config = dict(
    model='image classifier',
    image_size=24,
    horizontal_flip=False,
    kernel_size=3,
    widths=[96, 192, 384],
    loss='cross_entropy',
    residual_init='zero_last',
    lr=0.0037,
    shampoo_beta=0.95,
    one_sided=False,
    steps=7500,
    batch_size=384,
    epochs=14.8,
    warmup_steps=370,
)
Rows from block 4 of a small image classifier, named by matrix and row number. Rows with one number belong to one channel. Each number is 128 + 24 x the weight over its row's rms, rounded and kept within 0 to 255. All counts start at 0. Numbers have three digits each.
After each channel's rows are labels from the 100 images, of 14848, where the channel reaches its highest value: "peak on" is the class under the peak. Only what is clearly more common there than usual is listed. The data: rendered scenes of coloured solids on a plain floor. In brackets: how many of the 100.
# convs0: first 3x3 conv (model.blocks.4.convs.0.weight, 192x192x3x3, each kernel summed), inputs 144-191
# convs1: second 3x3 conv (model.blocks.4.convs.1.weight, 192x192x3x3, transposed, each kernel summed), outputs 144-191

convs0.176:117136108090129120135140113148123062182148127155128128110140120142153130107117103155134096140111109125130151107103145114149109129159079115098116
convs1.176:140122148100122115113099118108172146103136099095145073145144113107100125106149129127137103141105139120084101155149139161128089131155153144163124
peak on: cog (36)

convs0.55:081113119058125089095117051147130147136151142121094129149125124130156123148134107080095119138125127168133103123139126136134187089126129141117130
convs1.55:142149180136123133141100129091143154142157105124099143170147149129073126107129104106125145074133141143154112130120091135127142089129143130116092
peak on: jack (95)

convs0.106:165082137128139150123144136086148129124134120118095154134136149108134129168114130136120117089126087127157072109115129119123086100121118110129125
convs1.106:124095116124141107158147126142063137123104192121161127156115103119127117133132158109117150156161123144115098115109114120140144167160141149089080
peak on: bowl (68)

convs0.134:172117131130141137135128136134127147111110127130124056158121148136100147120141133131096163136106122094129104138158106150110103153148147093147159
convs1.134:160108133144101151137123111133121113116108148169130135099133110137134140154133124099113185134148097155166123202090132080168177099134132128165110
peak on: octahedron (72)

convs0.72:159134133080096111121124124156160139127097141112145096121125108129102120130142094101126122155123115133124108116135128152110082122130141120161115
convs1.72:086107101118126142096139103096129101145113133173121148146127095132152101120145113144138119109096142108119147110097098103125120151121083154128127
peak on: bowl (72); tube (25)

convs0.135:131141134161122160091087102101108163154142111112106125136121110116148105130109145143110125128088114131147147128129162138134113131182091166127110
convs1.135:099153118151134139097134119109147078101104122141098115143152136112119106128110087190154109105107124096128129146097121116138134147165094140110122
peak on: star block (29)

convs0.177:154120122167101113082117146096168168122120100143123104120118102136139159130115151073137098132111144105147134112123127118125128137106075118118119
convs1.177:124129163132132107148145145150147129076159134097145097128135114134095126147175149120145124130134128092098179141090148118094099129115157093172134
peak on: jack (56)

convs0.94:127115145124118119109131155139117084106133112127112110117092160163149161075130151171179125128079144113183175143134137138145111104152128124096092
convs1.94:095154112132144143120159108109119138124099090095154107144118143166130113101086138087137128132120122129138167108101121126114092097148117126144101
peak on: egg (84)

convs0.18:136140129193112083135136161109111112105109137103121140099098174163119054150155131131130131095085157115096126106112137194124142083127138074146111
convs1.18:152112100119142143107123134127128114101167145122170141152133096137110100138081132170153153130133137138135158120143170109129144148118133138115122
peak on: jack (33)

convs0.58:125101123136150137128121131124126181148149100164077112166121136142187127161108096124154123118093160129154128148158104153112105112132118096140108
convs1.58:101144122142158112142114147114141111096110168091108178127147107057142121135145143129128113128112107145110163131116138133122123122176147161104119
peak on: torus (30)

convs0.71:162099132112123118103114156107145116110128146119129065120096146094114118138112146110079159103049098167093165144127057110117138070083151139135142
convs1.71:059154089160124110112130150121175124179100088152136135133148118130148149116106116109128098121138098141127117147136099118138144084156097137115097
peak on: bowl (64)

convs0.130:199153137154075134099176171124136158124129114111116117104113149150098146103120097122118117107069116140102131108094065127137127126088137137114126
convs1.130:107113127089156141150139105112167091121148172163174129105117092115075150147119084153121116122135153112138143128110097095098099152104126131123129
peak on: dodecahedron (46); bumpy ball (44)

convs0.43:111075134109107136151110137143121133100111097102088158170156139092100139117139162150134119114135189119148130142128084102134129104104128096096083
convs1.43:129094135118114122202092105131118146140171132153143124162153127130178168149143121150164123090115164132130128117127122158144144134109139112144056
peak on: capsule (60)

convs0.100:212163127091152145157132105126114134144060146099153119113115094129150145123126133162121137140133140124113139131061113130098107124140107119093157
convs1.100:123145122117106125117101102119146143113152124144095114079094114125160137145117129121194144133116152143101124136130111121127130144119122135154076
peak on: capsule (42)

convs0.76:128134096114172109159137113113135160126117091127112104117146061176127122168152081126140147122098067118103143175107122127134107109107083098118136
convs1.76:115152189124120127103128150097125112115119139107147044129092153132139140126148124114144089112091166146121174106099164141118136139132148138119082
peak on: cog (90)

convs0.50:150071131114145122120134098098152134107087160130119144150116104132096131153169108048112137117102124098114141090143077112144095110074116120156115
convs1.50:137117146144145128127131128143123090139106121118124106151130123140103137078129149125127149139113101121126141129082145111140136166117167102096130
peak on: bowl (34); spring (31)

convs0.25:118153125080136095143154094217139130132141117093130118135112117149126142122154154126108139143153137103152087114107105106130131091085150126094126
convs1.25:125139148134096159109134132075109176147088111108110110128097143168163141114086136169148140112119174134116137119148146178117130109101152098144114
peak on: bowl (59)

convs0.8:120141160107113142154175168109132104097092176125101108105122077088097143157161131130126130099096129137128152125115132141135103110110147102163143
convs1.8:120179100123157117140128081122153127143146097164113126111142107127177108143096135170162077135101117117134127103126170162120102105126140154118142
peak on: disc (94)

convs0.21:106131136127072097104123152113121111163184131096138129120108162127143128138159118112116112136171134137110114119117113144124118136098138092147119
convs1.21:087137125165131100132155090143112095114097131154110145130130129124107117129106123078179119125152089129165114118094145091139134167125074135150129
peak on: disc (50); cylinder (28)

convs0.111:145112112112139127097120137142144099108160167156119109144125141129123150151120078115163136133127161133120131151110120113138140095143124099164129
convs1.111:153107139050149082090075111128166129147161094144124149086113130106139091119178142144065112151117129153122160101159119126116125118113131142112168
peak on: dodecahedron (54); bowl (33)

convs0.75:115150137095115156110126159202159131099159090128136146127136119141104211143128140094147136133094163136157105100117097139149096117100112090121103
convs1.75:119154137138123128154128094122117072120118133123133131152147115111090172142146114106137127144125108154129139145113110087134083131125111137127091
peak on: capsule (33)

convs0.57:149149140119120127120137151136145106103135124122129124125154119169125165154146113148130105078119141130128169114093131126139094130161167118165122
convs1.57:099149139220126151117127107124151106152119087119153139096136151131126137112135143093116120102125132136082166133115125162102080100116107156078137
peak on: egg (64); bumpy ball (27)

convs0.69:124135128140112088096124105115115129097097146101164101104099123066104113138111142123149145139159109127124089120093145136127104091133117127129097
convs1.69:106132126145129119116080130142180125128093109104128104114123099140137094096097137139134110109132103107143141115114161108109081110122102173089148
peak on: cog (80)

convs0.109:108117110154125129126134135142132124138086144092112118165154113098162135058151130091136101152139127116152165157106111185112092145106125103120152
convs1.109:137180150145126129127100148086121117119129113127138161136134154137121140109113099123118134136163110145149143092151115112136126108125128153133129
peak on: bowl (62)

convs0.162:127128133112074136133146139102127167086138135129130126105116193115093133149105115146109103127131111126118095085178106086096139149152095109142099
convs1.162:139169139144106100136136201125136152158119146161142132124148112120196132129147131132118125120161105151195120153104093123125119126144145133149120
peak on: torus (69)

convs0.29:103127113146105157076112138137103148132147164125125123122099126103148098108129130108097111146119141154193107126144164106088111111123113136156096
convs1.29:156141141095146129113099106092151128155131083133107143138127101130146084140130109111124106086147121176110126151113081123122180135100095140083147
peak on: dodecahedron (29)

convs0.88:092107099135152103112129092121180115137147100105099105119132171144123108150093119117160121130118117106103136116107143134110119131148170098167155
convs1.88:154119160137124103124139160137149168179103118093141151107110101151137128133149113100126144089118155097131143109210152123108140114149129151137146
peak on: torus (29)

convs0.4:162070115152150143129120098101127076148133137136159147104090105123066172090137130127135171148124103106129140153118122081146124110145137139114127
convs1.4:099148127130137119102110115121106145113112088113057144122098134111165096113132124146141092125124151104144140110173136115124121134168105134117125
peak on: octahedron (30)

convs0.169:125155139190142104129097123174134151094094108105121112086136104125131127135131136146189168120167126134092125120119100099138092134136151151142177
convs1.169:101151131133123158131143112104123086136156113189128161131153108127122125110126119179100113130099121131128150115107167127111123120147136118126176
peak on: star block (40)

convs0.180:135097163089118110093115132117128153096110103126109116111111126134106139158159110121114147170124097139149132091118168164112116126113148119183089
convs1.180:161119112093111125149123138131170087159137137106132120128150170131103137122117117114119106104140121148145117176086115101120092139096111128115168
peak on: octahedron (30)

convs0.61:133117140103146121106123091144129170171162137109140119142139099102115139109137120098140083094126111108121112148072157160121128117101091114075139
convs1.61:121123097118121147122147128124155128122121120116121162145121161137145075126107124119102136161165136149118120158146136149098107080111129158132145
peak on: jack (58); tube (40)

convs0.123:116080098163125114104126132058122145132151161066135181121130134131134128113129138175112120110114126106112084127133158152121097124106159099123158
convs1.123:179140157158137107137148129148129139143152077162150099113147143169124073142126121206134164117111133119140098120184116143143141106110141163147151
peak on: jack (69)

convs0.27:127111142130141166125134158145145122096096140146139222131158119116091149137160118108134152094205140085146130149130157134134109110094099113140104
convs1.27:122094165146135127089146118077093120115145140137094184124125150154158122116185133088144123129104097100122156136136118081094139103096112143142084
peak on: cog (89)

convs0.127:139150103164124112087175083105128129102092139143109128119137078077100172154053092114152104144146138132132086104127133142122147095114073123123136
convs1.127:122148129167120133135149129134122103109125089095165149102084144146164119140132134103128164148124120164081150133136062082150136123117076134139136
peak on: spring (43)

convs0.186:138110138134125108086118111083152101149074124109122126120149160123123118125100098170102112175161086104171151104152140101148146157108160118085128
convs1.186:143107124146121127151114147150116138142138130095131134123107102176106153146135117064142137084178132157160131134123072122150137157089126093137074
peak on: cog (27)

convs0.93:129087150128126142144149165098121113089103156128089093086138106125130144124104094079150121117124149072131144189134118109128125119149140073136117
convs1.93:167108148065109131111133115155113134136135123134141127136123117130093124105112150187139139141123140146126117131091122147142130142192137183151152
peak on: octahedron (34)

convs0.141:131139102107113170134134110138140162060098094093111111115129155136126131113114110141147148126136164068120113112114163086119120096121126082127141
convs1.141:161122119136101153098093135093099140115122130157109181135118126081148114138140144127109116098180120100134138159140144094118103107121144129130141
peak on: spring (78)

convs0.150:137096091101119134137122144133113155132116121179120172120138133072105111130114125114111146157142099080143110102144135170123112098109099152145121
convs1.150:139131143134095085129128068119121117122083175120125138125120146160138121123085106129157072086133144119102119147133113116097142154105106094152112
peak on: cog (56)

convs0.144:146181126102130104084120109128099181084077118088139144118137087139129189108117131122118114110139156069148152138132077111156145148132135062108131
convs1.144:131125112113092128163147102119145132140116136172141130076129114117113101145112130162165151125117103142116095100103156107114138151136156143090131
peak on: jack (83)

convs0.90:140087093115120132120125075157152138145157182141089158150102101095110126113106118123172132101154131137153097101123167123168114112120122138139177
convs1.90:149167146172093128108133128097131132105095107118125193156096175187157090123094109119118127120170079119124123109121086112164163098122097133100148
peak on: disc (59)

convs0.1:108120074138142089081166117123107118103157089129105142130157140129084139103122100120159081108140135142130144114137131102145132128097084143111129
convs1.1:126124110076122159127133155136133124198124122116184111134125110142143120139109135143125148142112135106096127165119096136114135137128150102171195
peak on: dodecahedron (27)

convs0.79:094165143130154145108102115146124075167101169119138138096137104089096139152126135081121118148159076112108089105101152097135145125113135148128139
convs1.79:103136135131089093158087151102145141094149087114129162102173153125169149126112100134154135058176118096089155126137137149166128092148154124088150
peak on: cog (26)

convs0.183:092124129120125120106112091107150129126139130132169139078115118146129121140103119121128103127160169124121144101138148147130150070134157183095140
convs1.183:125101112135133103129107139137159130110102116131137125119156133114082143130149104154121150141130127121164098125128085079143172139123128072149134
peak on: bowl (29)

convs0.173:154107170147120082117143161143156141138168151130127146154120112131124206136093109136111152090145128136112133113110115138123157138137080142127127
convs1.173:124137127118142169156137119111100096130090104109091176160111097093084117141153131041114142141130121085160137158130141132119134184144115113104142
peak on: octahedron (41)